From a checkpoint of a small sound classifier: held-out accuracy 98%.
Rows from block 3 of a small sound classifier, named by matrix and row number. Rows with one number within an expert belong to one neuron, the router's apart. Each number is 500 + 25 x the weight over its row's rms, rounded and kept within 0 to 999. All counts start at 0. Numbers have three digits each. After the name is the row's rms in percent of the matrix's.
Before each expert's rows are labels from the 100 clips, of 14976, where the router gives the expert most weight on average: "loudest" is the band of the loudest frequency at the time of the peak. Only what is clearly more common there than usual is listed. The data: drum patterns on synthesised drum kits. In brackets: how many of the 100, against the usual share in percent.
# router: router (model.blocks.3.mlp.router.weight, 8x384), inputs 288-383
# up: expert up (model.blocks.3.mlp.up, 8x192x384), inputs 288-383
# down: expert down (model.blocks.3.mlp.down, 8x384x192, transposed), outputs 288-383

# expert 1
loudest: 4000 to 8000 Hz (70 vs 24.7)
router.1 087:498507506490416523492470524507513523491522520507484520450505485478476525524497501464488536518510508541514484520510484526470501523492470504478470490504503515522478456483528490469524465509532504458538479450533501511487492525508501491483492477506468476459485533453457462485496526511435522470
up.0 091:524499522448549504553497538486505536441480469510463498528501516516502491508533494494496471509483440527463454494496502485520473445513490526566534505492509553514462524523497524528496540464485499523511467512515451463498500495511511471550497511536533517533488502521513498518521494512489483518
down.0 091:526544463494513524503484510453441515518511521458499512487471492501510474482535480455541486506504493495509477475490502455506508490482498491531476473537465494492492470485506483509475550464526518530506424528505519429463483515511532542449485472501500534549510480505484531534498517509516501513
up.1 111:511545501505551478480486564506474491511523514512461524475500517459498506470476476502477481502478480478486517514487444511506480495458510520518462450529479524471490507477505504498535525533541470467486495486487503547517516491515452508502542510511491528469527503534460481490526491499496515493
down.1 113:546504433513521549513513468495458497481488497476478490455501526455491519521561466457523478539473472522500536504502515530504454486488477529503552505524520514523483498478502517517488525486484493529504496478485501490502495540464571538516521501533495514518560520508495513517494508504488480477
up.2 086:506511467534548481496504486470529512533521493486455514518512478537523483505515473545475472513499527536517542481517484513532472512491490444470499529456479527482533493522507505496543499490528501442508541492489493481520523481485461551502539490500497517489504442531504557551482517519510516477
down.2 089:501518503475507519509451492500508495520510520511538475525486506478533499523524444546483492512517516447520518539513509518516469507505560506501519520524528492497482463499504522497483488510507539492507474501538520475540450519509533528526483490521491499511562516452475503499509510499484513502
up.3 101:502572520506512556499508489496546497542511523501472493494508500546515516524500517484421512465538506518479505504495505493464546501501485468518490511542492507490516551475531517539517516524538462501498462531533527522531536425506502470497497456490506492502472501512451542479565421522493524484
down.3 100:528574494504540504530475508488496520503506521467496468489505482525490514505514490498558501483489491462474505495509481519484424499493446461476523511488518515512480506499471515494490487483510508499493497509505522486499477489545480495509526498521503502469520500435486581522486573542458518479
up.4 108:519551487509525472489463489490505502477493500510476511504520529501484501501481493481506433549447488500518484488490446536516501465477494513521514484499467531500480521513500498515520531517500502483520562477468451492518475501493487529534544513489509547442514488470513495497537512515494528528
down.4 111:500506444509516513513489461514483510498514497501497479458479530470479489453538475463505467542501512477539554500511470500497496464474524527511520504503514514496512488499485487512460499501479524514480441493480511482509544535471545507500552532539446512511539497501487517500479485527499472468
up.5 112:512540467503523476530510481506505474516513515526507502521490515479518523478488513520472473544496556446549491446482477515541502490493495510505472491503496522533520496534519544502480516524517487495519515516485511454500508479507497468514474462493492482490458470528503508545537457473522506516
down.5 119:524529501492488551538492501487501486485515460500496474521504478508492522485499496523536502470474508481511513512546457524487503542533492494567498496476475515470493489511514509505467525502478520523494489494508484521514459512486471488545558480542500550527484522512506512488486538482492516455
up.6 098:513512484504489506506462499545468439472523461495520510507490514458470487490501502527499503525454469484484504521503447476445480498491531549509522520474487503462495519485515513506487509504477538501489506480488477509514507513528481510534510512458517501526509489499518522495487498529508460477
down.6 101:453475464526520533509525471494500507462501500499532489536481513489473531503569497531533496556505522457515523496476541518481503462522542519537506481502533523491528507486457497483515524493570513521536539521456487520543474502500515505538548508531492477485523548498497502445501502505527490507
up.7 101:485498450508522486446492468483513487538497521520490502502499485494475537480509500504491528515473465503510516497495495454513484483515485488542494510481493469479543503484459480480429505507515505458516493515501505482542485496491504504483489471474511486476481421538486499504531475539506514466
down.7 097:510515529488550514500460494496470509507501505504518496486491471492560485546465503469491525510495472440508522501510495539447427534493478485494536507480545536451491517472514542499508477490507493489519500490535510485515499457471488469519484503509491499517524504466527476518523484487497498501
up.8 089:499490472566539520499537499479477486506497476471501490479512515540489493538511497503531457506478479503483492501505499473506473516527481499532534489459454527475492508518511475487433509523482521489494503477496470470521434477508490503527519443473536466506488442479478497530498505505493477502
down.8 087:522502491496507539537497503448469484504476512468497456499482523527501471506449513459469487485544530500497506504546515529472471557486494448477467497485534480517479488448554494516531546517527509483462466515519521438502497478454545513500486520508528540517482469520474497535513506468477512501
up.9 095:456518502499493507505504490463430489478534528511513490483540470461487507514495480502516453516481469518518482543485467480508473505496492557487491452519457484477487466493501491498499493458519494485504490495477461522527483503530495494516529449491512446496572538541476447516490490495504516469
down.9 096:529489488519545523487494476478478486523516516483511435491498495489513555515531490466493485536478504489489522489526520539492471473542492497500519481534515523489509493482524525497508499467504474458489460512467501516499525541442541554526515485510517531519519524516470494461496482447477506471
up.10 101:501494515473529493490504490492497467518495491512476490501559462508502534505534507498535433493512504535495464543524496480480455489500463564484502489477451462514509483509492457521454487504498494487521526494503515525548486486519498529516482427432508485492539484515456484479489499538490514498
down.10 092:518501502547560526532526486456472495499509513451510488512476508527540519568535463446500500515522518483500527497504537499502464489517488491517452490508516484467472448471526515504510551500537470454505506487531496471506473473462504522517492477533516515488505493492492489499512488470489484494
up.11 072:503494448493474530473532489494427536503524504504478541460459561517481470536477510458531509492478487513473452458484524491495495499522499510559505488507469531505486508535524470488490520533462535549460519477510492486465433508496495508502533545505519533531526507483512492543501518526482529486
down.11 069:541521508508531502520498546505501506525490498513463478489482497494559481496502461510485477473535512484487483494512543494512498499536490443478521517486533525485503508455520488527522489447496497471536469511482558489482511502499539485526457502499540508554473514511516525498540482475502508496
up.12 119:534516498492521494519488501517493522452478507506531508514466518490501528497480518539542496516515523452498530502451483463517486486498547507532523515493558482514470484479509496510493513468521500546519480512480474496439474494495501444522546539489518495495500524521521478501471505482498457513
down.12 108:525502517473479537481542509526538482495533477499516499520496521485520478487460551488498507480511486525483417501536511506485546549528529465497500508488479497548520486523516495513507526451509512473519467505504518486512512531518526531476495446467546486502488458540507505536528499501499520488
up.13 107:538504482483487523515534565519438521555497491508454468487459531537489518507506512470540484471487500527473442492485505458503484481476510535503528497472483471498494501502456507522481538514502495503481482513490481540505534480519483524490471529491521499501506504503458496499503522536517522527
down.13 107:520446536512485487495559493467451510460520500556506476479510463490520525446547464522492506485494535474508492494460500496498480523529479538485504491484541491488495519485557484496520561487478491487480480481550487502516484498519532529497484468520529492537515481518512497518497484498484514546
up.14 087:477504485523545501532485522496482530468471503477478507488497540477454470542533506518514499514439477519464473472492518496552495489486514507540496478439515538452481490527499475543478507478497513518476503484513420493465509525524491501599514487495503564511480490502525482531500482490497504493
down.14 079:546531513508536503500445529449501519526503502483529468499493473499538495469509510501514454504536496476540473519530518506517521474495520474509514502495505483487504475501510458513515534488519484492521473500486507459489466522469554493505474529490501494495507502512462516488532490543504504480
up.15 087:503466449464489513502506509509470525465485527473522492515499519506476519511468486490543441491470485523503519494486516476506466491507478549496517512475432487502527448535489474492464511485521511486450556471497460472475477494468514537471531524486513526480524506475508501526526582495509518499
down.15 089:504464525486525502496505509513477485529520498519494443502490538478518503486493466477453469514500536496552526477549515523519543460524542491496505493496516517507510491494509500506484499478492530480468454493451529475464523541470543473526475530499514507497497519482506490515485449504521481479
up.16 084:483526465506522534491507474493538533538512512473463488495495489507522504515454514482455515524486498505468516463495494482502551497495504473515452525487492516481498536451530510510513525528512451484516474521498508445520536425477489490491519501477533526507516500522495541496569434496492516494
down.16 091:522545501495514511517491496493504483482517518480494504511502461475537492481520507477532501458544490459469494485498483500494455526492493478484504506497486517525468490528514526502472477483496496501488513510550509507497459499543490482515534474529500488493512510460500561522505556527479530503
up.17 113:466476491491505487470523448472529500497530487500482506493496547465458505491484503525487535538473510504519477470532503502515538489527444502493496519507501503537495529511494530515461550496490507518511485519476534474508493448529477477523462507495462487487488440529489511534569496469492503554
down.17 121:506574471500503525523478478481508510509505535492474517505496507489486486440510490493500497516497482525509525492550467455496537487494526516519514506464473512500525515534474484500459512481500526522491498486459484449475502498522467465515539521534464496470490475471511541517463489542520516460
up.18 104:495475493517539520488461523499536498521444454507476488524495508523520537533497518506499454458466507519484499546528496509521511556486574486471499495482489445428507500473490475510512507454512490489483525508513501475516503506506500510531503534501487458524499518455525520522480535503495425485
down.18 099:489509498500479471457466475465490480546502518520475547486512480504519519495558466512489462478527517492524512524470469490498458514453511519477511485493507514516468442512515488492490464541501494466501525466515510461506440516496470514524484537518504517508543457429470449488515471515521496493
up.19 106:491515470483479507468486452501519444440510462489526504476506444500468530534490512494485507530482520521503461512468473489479547527550510563502498458525480469468487492499534512492497498478474504522495480507527522501477509524539504519557481467526496446496518530503469489510490497509522504467
down.19 115:505477490505527533524491505478492496473500570510512475547501489522496539483520468468524492499509514514525518481462535508455501453521509468518445457485542545494527503463492511463518489494520491450491543488458488534473498492469497478500513499518522503450498523545485501463507510498517518544
up.20 099:523439474479524507522455505496507507474513467487476505550461504516519528478486480480512527501495494470459502505518507478526489480510534531514526546491494517487472575505489551528524550481485514526527502514497471517446499514512474475503503561579506487552472528531565481487497497467508482519
down.20 091:548506502516546497523534491506515470479509526470469525508506481475542510505526519539484492521547502521484518507514506474540508462466527462482580557525488524527502511484495464503505501463520504500497538472470530532475535512512511502465487547495529490540510534497536517476557479577475517493
up.21 101:510500469537515512506520503525425519534474467516473505533471521528483450518518504497530497530446456476500468486478510489549509441527522475550505458516482529496490530505497527517494533491495536540515499528489482511483489488495513503538513502515510493536469520492533504520499499546493476494
down.21 098:543544528489523513524517535488529467470482510525501480540516441510559507518476482518478525502546536505507455500489534532468477503534468454473501532500517467472512495492550482494544519481515502474554483523512540511503490490489542480477492486518514501507505492529499535481519507537471550523

# expert 0
loudest: 4000 to 8000 Hz (79 vs 24.7)
router.0 098:547515482513486515479493516520510532473466532509512520409529494505531443493519510558546441493490502486502513466480476515528523484478492530518476530504459528517506475506508478507549450487507493498502484480516498495500489479513523520523493503501490513470543548471488457506455487494475520567
up.0 089:494517484504484512492513539528509450519511446483465477532489512567456497498495523518511511489528500483462510530527524515488520527508463497506513527462522525468495489462503530521501448487472543504526456581512542498502491494493470510489528472507501478517474502520541509506479449506516494476
down.0 088:535500503486533522483539485473494500468503440499469539462500501499535494543483483497536469510464456501452455483494512520508484512487522497494459563537491430498494462493468500508501470517489464539499538417521517496496512499432468480537471473488504509536468504470492545472548509478463500501
up.1 103:498520492479444486476491524525516501522477463517504491508495487497472504519504498505486466525466459504465452499538487513471503534553488503528508514456484536483519488491518488496453487477477528504497493486487513477499488476556529491529515512527491487531429487484547513509528482502491515486
down.1 101:454507488497501485496506460522515447451514454499514492505476492475474522482494513494528471483476477504442482495546529490525501493468470542509481511512519432518504490516479509477464500525494481512514528450465472489465474501486437458500496480516533543519469473455500523531478541493484508513
up.2 081:497519511535505525493511550496506482459499490483462492501475462485477522516463483515517502485542516529470525520510516484507509529487510491501477495523482482521494494507524542480510484522524504484497491523520499476486498509532490489539485520478481481446433531518482471504466467506484521458
down.2 080:484490531469480538498509488515557461509513436499498510464506490522484462542526534513522447483463495496438461507508579534515511497516514529484490551508515460492458486495484507497456446519510499513492500498537506491494498516470472451538497517463506538521493507475514489495596494497533481508
up.3 121:519512465462448520482450492508472497508498477503490488508506468491503473512484505490456506558417524553510486479516434529475487500499490550512455519487509478506523495499548544508500528534492513502475516469515510495519499521498541521492503494495480508506512528488545490498525487509473583508
down.3 114:457534488493478515517506476498463432514503443543509436500478447463515507498510471525500509481432521542536492499474515516479535492498492491497465457495481457512491489472468497463494523471502485534490481496503480538529504533486488474482496487497521502510517517482452487508474525484447460467
up.4 097:525485538491520488451563529523492485492543478495462495478498532537466530492477502483502468472500536517472479548530508508485514524465512493498493484511487510492528547498514519496528515502529498509518500537513516491462477520503495496531551478513504479455467502509476506530477463496492492454
down.4 095:494516514449500554456518519512555457537498457536477531458497478493493487519526500518520468507464517510457471522478533493487482549539525508474530562490502415523469481485480491502515463522495515512472494526517521500490519503489488494535491464462520496520500487468525534485599507477510477505
up.5 103:495481538502476505492525456473520521521454515503524505490523490460513507449490467510490500470490492513500538501507526516506540488499502504503496492493535496504503521529496570463482502530541458518467482553474541461480530477476473493468534520503512490506490487503439495480492473510497511483
down.5 108:545501495512530518517498474469481521479500501496499509455527511515477473519507493511500499567476516508510497504445487511450476455512437502461513489500473532514539536469523482468501501444477502555505474491547488475456507505538513551479471505502496562523520504471467518496473502467525486495
up.6 109:501477467480509457492543512503518476471480483518494461541464530466456483544528545517509487492462498455513513468493483526518518530517527501493469492445484544473515510491485489532518499529517521498507488493531524497527520545517500486484510515499465514522447504511537498497486485487500501484
down.6 111:530507498511536525535521489516529491461509493505451467499503504504513527503485530500499456497529466484494478495503526500498482437533510491473472519504530469490492501518551522511555499522475502518480512477456479498504495555471480461509461501487488474500476516498507491489494503501484523487
up.7 100:456513494484541489491557494534510493542502488514504492545511524526514519484531528454482501530478501468469528499508512467487464509492495462506531507454492497440532516518481544500512522500489499486494479539507547487524498497464554493459495527501459414488474504564550546532522541467512481495
down.7 103:519454507488517521461522487485470502473499515489524545522493515477546513510502527491478513489497509448479502506502487536475525547499499478468486545463518512473522523517503487485456478500482483486508494485493453519512505496487490488567514498519491559534521490495534477517510479491440465506
up.8 099:463521487476460508467496525523527493513496482498462484535507481513488506554514512484508511548506517510499495483549480521481474536569506519507501518471502538466497511512524540512485464494482510488487450522533498517491493485537508506486484517537439489532441496551546530501524496503513488509
down.8 100:490524520514528512466526506499480503481515472459515484479492474471486517518522515472496491474497477495463459499517543508544509488439494516492433519514487455523490520493501474496512523522498489520529530481490508490483491475535492449497475472484538565472509498472500524530473568503515520533
up.9 097:498448532483522460507552515516462516490498469498492496469463534480532492486499508493486530494474514478480508529516515488512538509508483494507490478527538497490530461508462459498490520521462521496485467554473534535485507490437486481479492511536488525517487485475513489540552522459542519507
down.9 090:528481487531523491523487546514519484484489509475493549513539479487515466446488486533461509478530468506517517524466487451499510426497519506497554474509474498496515519492507470482505507500483520502523531495561445455515486466511494496473465509506488510504496491470528484500484456523496468487
up.10 093:512452509485553470504506490486456552471496487537506487488499528512527502477535500477498488506535472475536526516503531472519516519478483521491535520529518483499492506534451522497529545502485518486476520540523503570506546546504486495489539505513511484522484476500514497526502526514533481492
down.10 093:529489495536506468520475521491514469509518518487483540479525535495504414490502469509481496484489501501518475516488479497445508498532505481476506525491469519463478487465537533495524487529481492512508516485554494454519506469474496487548488508505502523558506527509502500487565417511508465476
up.11 100:490566480535459490474490520498541484497503495498491517522519476503498489517482500522486488583505489520497497472518456531442503508556485511524505502449503534490492508479545541496463510481472524482533494462510487466505447489516485496477474498515476480553507479527564511494498484471504512498
down.11 106:489541545478510519476494473509485475499499453535508475509492469467522489495510514490534470467521475493471476496503536530555513519485532516507464498509505457525500492501500488483478494514509483507522520487508483511531485485502483493511493481428545538484484531484484490512533535505504521565
up.12 079:524550489530469501476478524543469488517496496484459499488471490518509534481531515504522433485554499517480505488537549487549492472515482480520492492484488492510481501538516450499496506505501517503479516506485485510475465478512509485562490535487486478500470509517489488526452492507479538482
down.12 083:482496523499475475467466481506551450496474453510515538483484488499456513521499531512544454546460501517483453539503487509512469482468488530469536536505517444457514511512468523486512476514514472483511550490518459515476452483471443476504497481464521546514475484478518470500555514502474516479
up.13 114:484471501487509519481469469458529510518469494500523520480495501503460494509480513483514487476434474541493465488482462474512516523512506533512459466524485508452495484500482534493488472525554483486457516474505506462507486517487502533478496471510476509457508504495462507489514511529479527488
down.13 117:496483489500514541525514452474447480512517513547551478494490528520498485510489485474475507571452512529558532529499458502450522467477483501482489426502478473506509539496505515466550536483508508547504472505532499474535540516499512521470470492516469518498545514514482482516456455476516491481
up.14 092:471456485478521492503480474521486528461546460495486496473473517541464491485487535508533508542452519526506509504529508463497533506552486478501530522476530522493537468491454464539448540467502533511514488492474516478511533538446503490513492521527506503516488500492534503504525554466556484511
down.14 091:464474485511474453506532489527504455511475535503511508488508495496488456469478481515452486518525486553516521493520501451444501438481499501494498513481526464523509503568496477501515508505527525514529533489524443500496479524526479536479458496518459463521469522466517449521489489504485491492
up.15 111:525531467505462511491463522495469549469518490498522524524511523493482480478472508495495458545416542533529507491477478510477481515492471533513472522510508505501542456484539501508516507533494515504469528447500496485532502514470512536489524544490492521508494506517544491479499532488494586502
down.15 110:445462500499468493501511462532484464528502474521502458478482473474504528512522470506454504484455512510522495505499532519461545484517510498449471475480507451493526476517456517452498507511499498529517525482502506567518491547504497458479507460486500499519503488513493465501516487471502499495
up.16 099:481461513476536492548509494498544488516545455502479496500497510539450513462452495513497499481493512532476485495515500507483504522478503473531505448527498524473572542498503540504508519497499523521515520507491525501504509528480502493516524472449533471523499486465471508511467506531493493470
down.16 096:470503478494496589510511535515540448500524459536486498477527472514513495526480530531476473510456513504493470501517519485464498508513500520491476514490498438530492470462449491529497480497503507494451522509513515526513528493478458519508521481457496500512518464506511524473549507496509481510
up.17 107:482517462513489489520538488516523493571507493502456493518494470496527519506490521458462541478513509457497514492496483500507485503510533460518522483479563469485506506481495561488500486494487485481559460587505524562478494488481509477470492502461504493512467395501513539534529483465548516519
down.17 109:544508509528507482501495494524500573461489500472488564526472485460500504504496484524481562502507485459484472505468477495468484510471484475488496514491456484487507500501523482446481489518509508493518519508534497470477533456529507468501492455490508539508505505528537516455504487488523457525
up.18 092:489499535526538493507530555529518499498507492504453477510495543530467540518467510527522453469503520520472489521535509503512526532453535479489488469516491501498512519497522511471529474529522493505511502528543530468458490519510498482561504489496496501464469504491466498517479457519471491448
down.18 092:479491498470472548484504502547555456526515456525506494471502506530518476541519520521494453501468521497473472496502562520500505512515499539524508549512526449510477494518484490520487448544470532510483508505486500535461528534480491458516469470483498490514474506497505475487584487479498501515
up.19 091:509555517533469500483524510518511511524527493483471514493503447541506539497495483525443568494539481507515520468549502490476439494513484452503498512459511509523466516499529515483511486475493532482509451519506443525476476503539522478531496510495482444509460501533503535509492454519513480498
down.19 089:507562488495484513471526486535493503475465504536496513508542480529489519549481525532580516552488501515517481552469483512532464540510476474515490509525434452480515524493459482477474463513498502490507495513534459483499467466464469490513490480466567547516509515511512530465518541502496504478
up.20 100:466456521528501483494509507459469513496503530508513513492498464505511517475489483473515505505454483470516525503530490492474463504524484497478448468489525499479509485495506517528522510513483507483506492519476498492514466482462516445430524529488512493505492529538510514479573552451493544477
down.20 105:510506500497510482552496535505482490501497480491516490519471473454484501501474524520480466458519493458522501466456503481476516444502478548504526490506472492471524509508510472433456552506505489486499497502513463508483479490536494454486480504454486499467515495441493509534447530486490489485
up.21 097:501513508557504470491555533508486498558502496514490518489463476537477529469493496513491519478508500508489486510535508523480502490490497457511533499495530526487508518477515556518566501475508531523550495540498475450467514515513502482496531525498506478505451495509497543498465462492476434436
down.21 096:530542575484507514490522529488525484486480448538479520464474520520496512506455485481536496530499482502467478471446540476481497491545520492479517544491517458502485517486504478470514480510489500463505498503525520511516577490462471504525487511497537456483474494501512494487579519534523458514

# expert 2
loudest: 500 to 1000 Hz (47 vs 2.7)
router.2 114:493480526487478510554499522506515516499519473492472492578463464477516556486526484498515508504514468532488504512524503524500510512507501493514544498500519459528504544520551455485523508488533539493485501545524518512496505500523492526536498491506551526482472512555499455487460509508508471509
up.0 100:510551468506489488444493503505547492480465522499504484484476447500484505525509488484441519544483499465524508475530491521459478465463490500469436488502526505504501499486540507484517470483510464509485533496488518544502534506484467510475487515486468531481533445489493524522512499465467522484
down.0 105:515515496469546526487514526493497550513509475446492468502487476522508541494495518513536514499517504492485512457534519485515469537524492475508508532507477531546518494470539497533555531478490481507521484526505509471523486474515559515551473511497550461530522518503509483492497541528492520498
up.1 105:519521519511506498490485498526567473504510502512493475478474506495476532485482479464491467508475528488498539515507457528495528489489508511509497518487490509493502516526556467523540506523515472500496529526531535508505542471480547535491500528493505507487493504496506501502494529468558496516
down.1 114:460515491519516518505503530505535508503509528479486504555520529485485532457429519486509517501552485487450470488495534485507531493557505437474490514506503517496567534482472507493509520447493465454491482528446533486479545483508492516486497529500487474510445474499466497509500505464505560502
up.2 107:489478480465471513474478464491532511516466487475503476509520470556483535537499515492542496497502514535486530560522498526497516514486549543472494484485475480445494524516541522490543447479522527466474478563514546472500497485451497552475513526489509520468490516486508509469507514524503473465
down.2 101:493475580481502508495496502529521484526526495495521439551521502496489529492500501507493513503501498523526522483515531571446514449591519511486475476488522484505521524437500525458503503498501487453491492519494512504512516458502493476466518510508501474475520495511464482523473464515516484493
up.3 094:475528489540527536473510469501489464489480446490510515493514484518486473481520487455480491520511486484428533517503473479479470455498494505487489476503487525477519462552451511493455456481470515485562519553505494509530460500460494482505514488482524462509513525541536575534520509553507490495
down.3 092:520486515446532501516521513469493466493505480506511529463504519517492516514513493535467506470501506525451573475517473566513514529515515514499513534480513484532475516514517537511524523497464529570505529491533481491523505487451497504513507574530540536496474525523520492510509491479499531539
up.4 108:504534510493494497458499491565508481512495468482547443507471564527517487531495518478492493557459511463519502510521486511419485480501525542523519507498503501480502485491507498544505490481454513494480507487516523455519494483510496529464474519513478562551521525481553485481519490525509479491
down.4 111:483535473504482537485492515486537529471522469485494496511523539489458508471484554517595525520505513493495465487506494469456483532529481490481517506524472486531531489495464501496508523535482464469494467525405493485511505454484505502502499469519501510534493497488478464508481537460514510472
up.5 107:534469520502509509476509510551470517543467488498532440496444498537509518483508529478514525495496540496503560528506505540484517491485506497529515507482499487511496496517455479547484502481492494497480497510486497499493511478463540483488471590474506502551496534495553518507499510515491476491
down.5 103:514508498512477500501558522498538474558491510493463435485473493471475497502498508462484473474478519478464491512509511461494465509512486484504452504501487448496538537425488507511503528505485483494535483490482527471516500491492468457568484481477501476516463511486478459553549484475490504499
up.6 099:490503462496491518470509481484487451510431526491530495495481496513488433497484508474490500478484471496516538473487463517541483542503512505487464521505513527473490498508497524476508490496493466491499534491519486500530548494499474501453521531492469449467506469513463506516515529454486535499
down.6 108:541505511510519486537534488525530537480509516489478535511479479497517520535522468475498514500539507495468529497489484488542476503488488473465515558489532496516546482463519492531531489536513495548486487469525559514497513473559512521474513518475545459546478542442540502473495501520499531518
up.7 099:500479520509538479460504512498525536524505468497460486488484500491461536489524509477510510506474523484524477485556513491471471468548470487495453473494461496495512531464469545508487536502494573518494494498521514525498500476494510492490479510515510487501522502560483522510485513497485496492
down.7 102:547517503487529515528528511503546505514472486500477483484487474495553501520486538468498493489545456483470481488493494483530455514500467531529527555498485514469515543488531480548545515524503499478483452522510521470535494485474533513572462449492589495552509525501500482496566495516489534516
up.8 094:503489498523485512488523515512525507480492447528464486499485506534498499491488493500476524547477475560506396528551524500478500476493484493469500457488489520509533479515475509515451526484475545518491518450533517497519452502478536541487473491525488474506500461516495513526480522510482523513
down.8 098:524498507470490508440518516497512510505484505489457505510504455480550568532472517489497495474522486477511489478513487478467475517511476515531478536526489554463485533468508480539509495511509493449493461514533515485506469503456540508562466455472532507560518488504560455491548487500516495497
up.9 095:470492411534503508431517418480511470496500510479477467498510449574474484508489501490441484487450472552514496493512446543467508518435492524501495444507508492495511460491498517492452517507483482506504496492517518451554533495532468492504555476515519519478465448500468554510554494495469510501
down.9 100:490461575500532504415499508522518516502531476540495486521493489514506497526492511461482491529526496466509502484530496536480502521551504505521482547498468474518466478508511462485532517513497493475495505516520484485544553462490500459474513504513503497519449508466476456515515500536493470484
up.10 099:493532515513548480484496505530499491564516473486490470510459419508525520491491515504496475580502501533491486517529500492460526536465556499490506517513500443491547545495479498496491517478493493464522488542473476546491509448510481537464563448479509529499506481498553536496511472501506544517
down.10 105:477467474498459478469492465538531483519451536516498493532496492471486525484504468453482513456513525503501499497487499465452526500538486475518438492500531545485464540512502504488504479494494518525523494510470516538455528483447458466507446503525481532470457469496513491518489469472525488476
up.11 117:461492489464522486499476502481554452519472507480521494508513519552489484499464475522511457508471530519509506521540479524516520508488563517478449459476486505421489514509516497505508500473510494470515518557492526477466530496473508516482535528492480505492503520484508511491496501479548440480
down.11 127:456543540522512499502527507534537484512537532501518494545537532518479462472462530529498549499524508493481488486531521506471525504526531479420502512502483465538541534503515512505525547509485487471501488541446513487488554483528482469462524506509510451434452471522486457528473514520510544499
up.12 101:541501467480489506473465479524509536501487487463516458514460439502527529504526510510496478537465517514497530548544497509507519539450510547488493536514474487471505497486494487499520457475504512445473492510483515464529496497487517551481532532507503521518502523486554502482489486497498504482
down.12 092:500484527469486509506482463517489529529489528482486444537480488512496533534515465455496539488518512497525487472508547517441511466586457521500437501522550508486513544450501477460493467478511469497474481514479526499522532454482532482482516516512519504473526468493486502489483493486483481479
up.13 105:540487467476492526516503513523473473454484473514521487507491473523494522494508497470508506553473554484497531531499489481487489466489456527501530539529501507520486498557516462525495504492444508448491484511497531476502493514525471504501478539532498484503504494494513486513528501465505522494
down.13 101:506551457485510545477490526497472518459511558487508515512529502524477486524487508442497530455487505473492531506553483485466513511466511468474429544524531473480496546462523493477503503544503481508516478465528480437502510437481499512506505534476523504478498485513445495521486489475501504472
up.14 106:522499475526492525494525549496466507497517463519491464506509558536492502520461505477519486478494484495485513501459488503486503526527526479519555542500489490482469485505508453511461498505495531552519536513506501484492419501419512492515514498517511501537491449526505508519485551506471488501
down.14 090:515526475495514500529481520473471459495511454523518507505475483481525476496531474555512456531496516531497552509466547554552491496492485524499618503508526465512495463486522477528548501513480508515472530528517515496497485479495514530508519532501528494494523523471471500481504517511492515541
up.15 096:497502497495488500531518489543509498455486487504510538527519444502516506502525506500492519538502510462448492486502500504459497483547491473530562518488521480505506528499510461497492476518489529507540531498462492554503489520481520482518494516500523484521495505494529534521535494488482510545
down.15 098:487510445500493499526519529475474469456508524486513521474543520552486459482477461496491509514527526526494536484526477492494520525479488492475497485492482506533464493491520487490538522517483486531493512482518496464513501488496494518510506570544515487493502540464492493460485479495504478487
up.16 093:478461495487518507499484488467535530439477469450519454514515494471450546487527493557527478541471493524530512512536509475521450500475482538493510524477487509487521493534473451508518502507500520512471518525516486463509509551537505511462483517508523482490508496521554475464501496502509514489
down.16 095:468503528507495499493517484525523528504486487489474456531492479492516513505516444482539533521506496517522473457481528480495496472556509527488481522539551517517494502477479454485499501516492484426464481525465516485491489474526538488467501504509482492505567475459492538496502532535505501484
up.17 100:552581465485523482461495543536471478457483506477475541503475504498526483484515497501443486525448523464528535482499458520499529489446518554492480506510478486492481467531517500486521486491476472456505503472492497455479545507529503550506511472497511523482538510493486491507487469496527577512
down.17 102:516535497500456506493516482515506514543520512519471473488511492521508526514541501448530505455470493486489481501509496468518528543534493465488488562489468506496548524492445482532506476513493468461487516490484523481511511494522486463487536484478513522531468451523461502540549547507495545481
up.18 091:530506459488510532513513505495501506436501467511468490487477516504483491445491526507506479524494494469502453476541494485524521493481465526503511473521483549550501490516495466532482519491492516498482517447500494457537490548521488514521449485523492494499540453505460510520502508510440541511
down.18 095:511519492498510510502513521476498553464501540489518514510474446490520533537511448480478525453536491477504500472514488496472460503502466478493441537507488492486508517485558488511510531523522490495520486482523484444516485416466519496516525496479537493504547489477516533490519519535492522514
up.19 096:485517474515550519426556513493526477507510441535485484493467496488451487471505512475478522534463559468518486495515507428517496500528469478490441500554481495513510494479455512520422501483506524521482499501473505524458523512492478526472508533497443466474511487547505564520530519499518512486
down.19 106:529534491479518501527516539524524493515510521457463484504513481483531516498437549482447520482532467510467481484488497485500506501519491428473481541504483537520548563499544485506564508488532489475492471530504528501514533518505502518555484474468543490520461515515525508492534466491506530545
up.20 094:515556487516541513487485465500482531533492450436505536489464429484491493514492494528460459580508490513492489495529488501457499526486512507493492525494492483520554537523492490520523500461476515442541484524493453536516525460484465527449541489497502496506493507506534514490510484488528558480
down.20 099:495482477499482486457505469520517471490463508514488505525499504514460515499509490479478529469496533496502528502509457462463528477485498516541462468495552529479474565501478506495491491484518506531507501513487476508463537480482479467534496511551470510467453450499538504504492459529506516477
up.21 095:518493413533504504512525465521526485478462470502488493514527487531509500512515484504492464491486469490474527505512453488490525487509524489525532501504490498467511528529503507489488476514521532518521500520485509456495474511488528497518528489479518476513481443488498557509533513513451455496
down.21 096:502486505503524515495480521534460456480526501534529495511510510517494457506501497535488479537487496479538546494531494556489519504506500508513521514472465450537486487483517500512525521533499536538487516486534483477548503447481501513486542533514541516515501553498464467513478520503494479522